{
  "encoder_arch": "swin",
  "encoder_bias": "all",
  "encoder_parallel_block": false,
  "encoder_inner_norm": true,
  "encoder_experts_per_token": 2,
  "encoder_patch_size": [2, 2],
  "text_encoder_bias": "none",
  "text_encoder_qk_norm": false,
  "text_encoder_moe": "top_k",
  "text_encoder_expert_mlp_ratio": 0.5,
  "text_encoder_experts_per_token": 2,
  "epochs": 2.7,
  "warmup_steps": 80
}
Rows from block 7 of the image encoder, named by matrix and row number. Rows with one number belong to one attention dimension. Each number is 128 + 32 x the weight over the matrix's rms, rounded and kept within 0 to 255. All counts start at 0.
# v: window attention value (encoder.blocks.7.attn.v.weight, 256x256), inputs 86-171
# proj: window attention output (encoder.blocks.7.attn.proj.weight, 256x256, transposed), outputs 86-171
v.214 [108 158 127 182 146 106 126 112 112 129 195 129 122 153 102 153 192 140 121  98 131 123 176  92 138 129 206 140  40 129 128  82 132 128 122 142 101 144 126 117  91 174 115 190  66 153 132  67 130  85 106 144 183  67  72 134 125 137 115 116  93  85 129  89 124 111 125 167  88 143 124 133 156 142 100 115 167 127 111 180 105 164  71 116 133 154]
proj.214 [ 89 144 173 141  84 166  61 117  86 177  33 170 113 112 160 173  96 124  86 178  99 127  59 149  44 157 139 145  98  97 151 118  59  68 189 116 103 158 181 157  65 109  80 129 138 121 108 153 111 131 141 105 134  64 141 142  66 156 118 141 154  77 102 172 113 162 197 156  90 156 136  72 142  96  91 150 144  80  75  86  85 124 136  96 155 124]
v.215 [120 140 117 146  79 150  43 147 148 152 131 162 142 168 176 155 111 121 128  95 135 159 104 133 137 147 162 130 126 108 168 188 138 126 109 143 118  99  98 149 115 127 113 147 128 107 136 168 127 138 134 147  82 167  98 148 107 114  70 123 122 114  94 139 137 130 177 173 153 105  81 117 161  93 105 113 165 151 138 192 103 134 136  96  80  97]
proj.215 [174 163 128 130 132 119 153 108 150 145 141  81 150 136 129 108 130 161  98  95 130 111 162 128 140 132 132 200 136 120 157  77 130 142 144 109 136 110 140 121 130  96 127 105 126  80 204 153 133 144 165  71 103  99  78 115  98  82 187 207 126 115 120 111 107  80 115 137 142 162 104  97 101 127 124 158 161 129 162 133 165 117 135 137 165  74]
v.216 [ 63 191 200 110 116 160 142 161  98 142 142 103 194  99 184 143  94 210 159 132  68  91  97 136  87 172 130 174 125 145 116 134 140 141 143 129 129 120 139 129 133 107 149 129 160 174 120 102 138 163 147 112  59  94  74 127  88 144 193  95  72 110 146 169 116 151 169 175  77 131 125  88 141 165 139 170 118 107 150 142 147 152 150 126 125 113]
proj.216 [153 133  97 101 207 106 142 146 169  66 162 146 124 143  69 130  51  96 134  97 136 167 189 104 144 135  81 115 144 146 115 115 106 167 153 115 103  90 118  72 158 165 107 139 123 110  89  84 127 124  67 195  95 114  82 146 175  90 180 130 183 136 168  95 168 111 121  94 200 101 155 138  85 164 184 140 138 104 119 144 140 126 161 131 133 144]
v.217 [143 115 105 137 115 124 130  79 115 142 164  96  97 168 133 172 151 158 113 116 116 108  96 131 100 146 101 121 106 138 153 135 121 125 197 137 146 113 118 125 129 101 102 117 158 156 108 142 165 165  85  94 111 114 163 173 175 168 109 117  96 105 140 152  82 168 188 110 176 124 147 124 125 131 119 109  78 115 129  79 131  67 127 175 122 134]
proj.217 [156 136 103 131 153 101 137 125 163 140 123  93 112 122 105  42 125 124 118  90 140 161 160 127 153 137 132 171 133 146 129  89 147 115 184 130 144 124 100 136 135 140  72 119 127 111 167 162 126 125 133 116 143 152  83 107 141 102 119 134 147 130 110 108 133 102  98 116 142 143  90 101 130 111 114 138 150 116 129 135 145 147 126 119 166 105]
v.218 [ 93 200 124  91 139 162 184  99 157  93 157  68 117  79 140 125 130 104 143 134 191 167 188 169 151  94 178 116 147  90 126 114  70 132 182  88 167 120 174 119 118 139 141  86 165 156  88 125  83  49  77 145 151  96 145  94  94  99 159  91 161 186 137  40 100 126 124 131 118 152 166 125 171 133 104 150 158  94 152 140 114 166 105 165 150 205]
proj.218 [ 65  75 142 147 122 132 106  79  90 149  68 199 132 148 142 190 169 106  81 173  89 100  92 107 114 152 120  91 127 111 104 180 103 125  91 153 126 127 125 129  96  66 143 144 150 113 108 134 131 120 155 148 167  75 193 136  74 169  79 101 110 139 111 160  88 214 181 162 112 133 120 117 159  80 131  94 100 163 128 164 101  82 115 143  98 136]
v.219 [101  89  65 135 121 153 120 137  93  70 170 140 155 143 121 122 140 117 116 105 162 142 172  96 137 117 157 109 151 120 102 158 182  76  97 101 135 126 114 126 183 121 133 200  80 163 113 111 119 124  80 165 178  86 131 178  84 152  80 145 113 198  68 107 150  84  80 131 163 123 108 152  86 168  85 142 138  79 108 154 132 143  92 130  87 119]
proj.219 [ 93 113 222 115  78 159  87  93  92 180  36 165 128 125 132 175 107 124 120 194 114 114  34 176  91 134 146  90  99 101 126 128  95  66 140 145 140 114 162 147  74 128 134 152 130 102 112 147 100 110 141  89 133 113 183  92  88 156 107  95 121 113 135 181  99 184 210 183  75 113 166 116 165  90  84 103 104  92  81 106  69 125 124 113 131  88]
v.220 [166 127 136 131  69 144 113 128 119 178  96 106 169  98  93 102 131 156 157 120 125 139 185 155 117 107 152  78 169 113 137 167  91 108 106 162 116 154 165 126 100 119  89 125 143 153 109 155 170 176 138  61 153 130 144 125 143 109 150 157 132  82 164 150 129 189 169 124 169  74 139 122 117 131 113 144 121 154 122  78 134 131 143 107 149 120]
proj.220 [ 88 125 115 162 169  91  92 113 130 124 120 152  89 152 128  76 138 122  76 104 167 104 154 105 160 129 132 165 104 114 115 136 117  91 162 144 130 115 106 114 151 119 107 104 123 116 152 134 143 101 126 132 142 123 111 123 114 121 111 123 138 120 114 138 134 143  93 145 109 160 110  94 155  87 116 152 146 126 120 159 123 100 142 132 130 149]
v.221 [144 100 109  93 119 148  94 105 115 100  95 154  74  74 178 112 134 141 122  79  69 142  68 104 192 196  76 141 168 140 148 100 151 166 159 137 103 145 145 171 117 100 171 133 137  92 140 113  79  98  99 103  63 166  84 150 151 132 104 184 117  78 110  96 141 133 141 132 123 150  84 178 200  95 167 164 105 136 116 122 162  67 159 116 117 158]
proj.221 [209 140 112 122 164 101 207 130 212  95 173  73 120 140 107 106 113 123 138  69 147 121 174 127 152 112 142 137 167 155 143  89 155 183 142 103 142  66 127 106 178 126 132  83 123 133 196 126 133 136 108 161 124 169  89  98 154  85 169 169 132 164 170  83 136  92  96 123 163 115 117 143  76 155 145 139 155 157 156 110 163 130 144 139 123 114]
v.222 [102 196  43 175 132  87 127 136 152 150 214 112 144  82 126 111 127 113 124  93  95 111 168 100 180 125 165  76 138 148 137 127 171 102 159 162 102 110 147 118  94 182  52 148 101 165 136 107  88 122 101 133  78 132 118 154 113 119  86  82 154 188 157  58 133 104 166 127 175 171 137 128  89  98 156  93 162 131 123 126 140 139 125  99 121  87]
proj.222 [ 75 116 150 145 114 152  70  82 107 141  68 175 122 132 154 183 153 122  79 172 114  78 113 123 109 123 132 122  94  87 127 181 106 109 116 183 127 134 137 131  94  85 145 150 149 100 106 135 124 133 186 150 137  70 148 124  82 184 102  89 110 110  98 149  96 197 164 137 112 132 122 109 149 119  94 103 105 124  95 178 113  95 162 110 103 127]
v.223 [114 104 204  92 160 132 124 144  86 107  88 106  75 160 116 147 130 154 127  95  92 180  88  95 130 149 152 169 131 159 110 147  92 134 124 149 121 117 129 182 143  83 133 114 179 133 135 159 123 169 129 152 119  93 122 144 141 125  79 156 121  98 130 148 132 103 119 103 123 123 133 176 109 160 105 121 153 136 124 132 121 141 134 129 137  65]
proj.223 [205 157  95 143 129 117 207 143 182 125 175  61 134  97  98 112 113 159 133  81  89 183 190 130 117 125 130 165 153 141 151  74 157 148 147 106 126  98 120 130 178 162 124 113 121 138 151 110 142 167 136 132 120 160  81 110 152  78 184 208 105 163 134  96 116  82  87  90 158 140 102 143 116 165 148 136 136 121 171  93 182 134 118 158 146 137]
v.224 [ 79 161 115 164 168 143 144 129 126 132 132 104 128 186 142 156 168  89 144 124 137 161 167 108 126 159  91 135 112 119 170 147 178 124 113 125  80 154 159 102  79  88 115  70  79 147 123 113 152 137 149 128 175  95 116 149 188 166 140  87 131 134 108 162 159 105 105 112 138  91 118 153 144 114 102 169 204 152 108 171 136  71 114 141 134 116]
proj.224 [100 126 143 103 112 145 139 141 121 100 141 115 107  99 133 155 178 116 122 111 126 134 133 167 141 126 160 127 133 165 117 116 140 150 132 114 144 131 147 134 168 142 121  95 100 123 145 129 148 139 115 154 116 133 146 122 110 155 112 120 120 144 121  96 158 116 109 126 134 111 112 140 150 165  92 158 103 134 158 142  82 156 119 122 135 115]
v.225 [127 108  55 148 178 130 136 132 133 155 114 102 139 183 158 163 161 122 115 110 108 143 146 183 112 172 117 134 167 129 172 155 121  87 108  65 147 154 152 117 106 144 172 105 139 177 127 109  98  63 153 128 145 154 157 165 159  95 128 122 137 100 140 146 105  90 156 125 139 106 135 166 104 133 124 148 134 136 114 134 119 159 135 157 152 134]
proj.225 [119 130 137  85 133 111 131 117 133 127 135 121  91  83 144 127 164 125 126 123 139 144 166 148 119 115 130 145 116 162 129 105 143 141 141  62 146 161 145 129 171 166 126 110 119  86 151 144 150 175 113 143 117 157 145  98 147 162 147 132 134 153 116 113 156 119  99 110 132  97 130 157 152 159 119 164  98 127 159 128  89 169  94 109  88 103]
v.226 [ 86 167 126 131  93 131  95 104  69 135 163 103 167 171  89 147  89 158 138 145  84 112 125 202 107 144 152 169 174 124  96  73 154 131 154 151 108 111 127 158 122 108 161 176 172 143 121 158 151 174 133 154  91 122 130 107 154  74 175 175 138 153 176 181 163 151 192 175  71 117 126 148 121 140 151 101 163  99 138 107 140 156 136 142 127 154]
proj.226 [128 123  95 130 129 118 111 146 102 142 128 145 129 137 115  85  95 155 114 148 108 101 168 107 134 105 120 150 105 113 115 116 144  93 119 144 101 135 136 119  99 138 115 155 176 126 115 136 115  99 138  84 118 144 144 176 141  68 133 130 156 128  94 145  92 147 138 152 158 161 133 142 110 101 107  97 105 108  90 136 154  86 115  97 130 133]
v.227 [ 73 105 105 124 111 102 113 171 161 113  77  97 157  92 145 115 112 124  85 162 161  99 109 118  93 162 125 142  95 105 152  98 122  92 187  94  84  82 131 106 132 202 118 144 144 123  87  98 112  94 137 135 164 150 129 147 159 125 173 135 108 111  74 143 130 122 133 106  76  96 118 119  89 118 104 187  99 117 116 169 137 121 132 134 135 115]
proj.227 [ 83 129 154 103 128  92 148 150 156  88 122 143  99 105 129 124 141 130 130 105 175 122 140 198 125 115 153 185 143 181 114 120 138 120 140 104 151 132 159 146 173 145 116 132 118 103 139 132 155 161 106 111 115 111 140  91 112 132 125 116 102 164  97 112 135 141  94 126 107 123 131 166 148 162  62 158  98 154 186 136  81 171 130  90  78 134]
v.228 [177 125 119  84 153 134  88 127 148 120 124 158  83  76  75 116 158 114 125 121 179 140 125  97 118 129 140 162 106  62 134 133 131 138  63 130  89  94 123 136 140 123 148 101 103 176  98 102 121  77 129 162 179 137 120  73 161 167  89  81 162 178 130 194 135 106  91 107 142 149 110 123 137 125  90 171 125  88 139 135 102 145 160 171 123 118]
proj.228 [102 128 138  78  76 130 155 126 112 132 115 110 139  70 146 139 145 140 125 102 155 131 138 136 120  66 157 163 153 134 143 125 135 156 168  88 151 132 115 135 157 136 108  94 123 105 143 126 159 171 123 166  99 169 147 112 111 145 139 154 114 153 100 130 161 112 106  79  96 129 145 151 149 167 128 154 119 125 177 127 102 150 101 135 115 117]
v.229 [168 103 134 115 140 153 133 121 112 119 120 124 138  73  77 151 150 117 102 103  87 114 140 108 127 139  83 116 145 134 158 136 161 148  84  42 135 127 143 129 165 154 126  85 130 189 156 129 138 126 161 142  98  83 128 108 117 157 141 134  93 127  96 169 120 124 127 118 188 118 119 119 100 102 124 126  97 167 119 145 125 124  97 127 130 129]
proj.229 [109 182 149 127  96 130 155 161 133 117 132 102 141  52 162 127 113 131 107 112 168 116 112 166  90 116 157 196 134 141 145 124 129 143 137  88 128 137 151 184 184 115 111 120 129 109 166 145 137 187 116 105 100 151 155  79  89 116 138 181  81 140  88 134 129 104 100 114  85 173 137 185 154 169  90 159 108 164 202 114 120 162 132 115  97 141]
v.230 [121 141 127 148  98 135 154 121 106 137 144 119 142 141 160 148 143 134 114 162  77 113 155 117  97 130 164  97 117 169 127 113 100 101  87 155 139 149 167 157 109 126 111 130  48 161 117 138 144 149 133  81  80 100 131  95 120  65 156 105 109  80  72 166 152 158 107 179 142 119 167 115 135 117 148 138 115 184 112 106 105 122 144 149 105 149]
proj.230 [145 108  98 118 153 133  97 131 159 163  95 163  85 180 113 145 118 138 174 153 105 157 147 101 138 135 112  72 117 106 134 106 133 119 137 145 124 139 109  84 111 119 119 165 146 166 113 104 122 117 151 146 142  93 111 121 150 140 122 107 167 125 170 128 144 167 134 164 134  87 141  73 115 143 159  96 147  93  75 135 118  98 118 145 171 102]
v.231 [ 95 153 122  74 140 152 172 151 144 219 107 117 157  79 102 127  99 140 145 142 126 110 129 113 118 149 168 122 136 185 134 137 162 144 151  96 157  97  58 136  99 101  98 106 111 108 114 108 136 123 128 116  84 149 151 123 128 131 166 151 114 135 157 145 145 104 187 125  84  92 126 181 155 143 138 111  99  52  89 100 143 139 130 141 113 149]
proj.231 [114 152  86 147 128 159 162  95 111 121  89 132 140  71 137 113 110  83  97 113 157 154  99  78 162 159 131 112 111  83 145 141  93 137 133  98 128 110 102 123  94 137 110 156 144 115 102 114  82 114 138 157 146 123 117 146 180 107 125 144 145 135 131 119  90 115 119 145 181 105 135 151 152  88 168 131  96 171 160 161 149 141 171 171 120 141]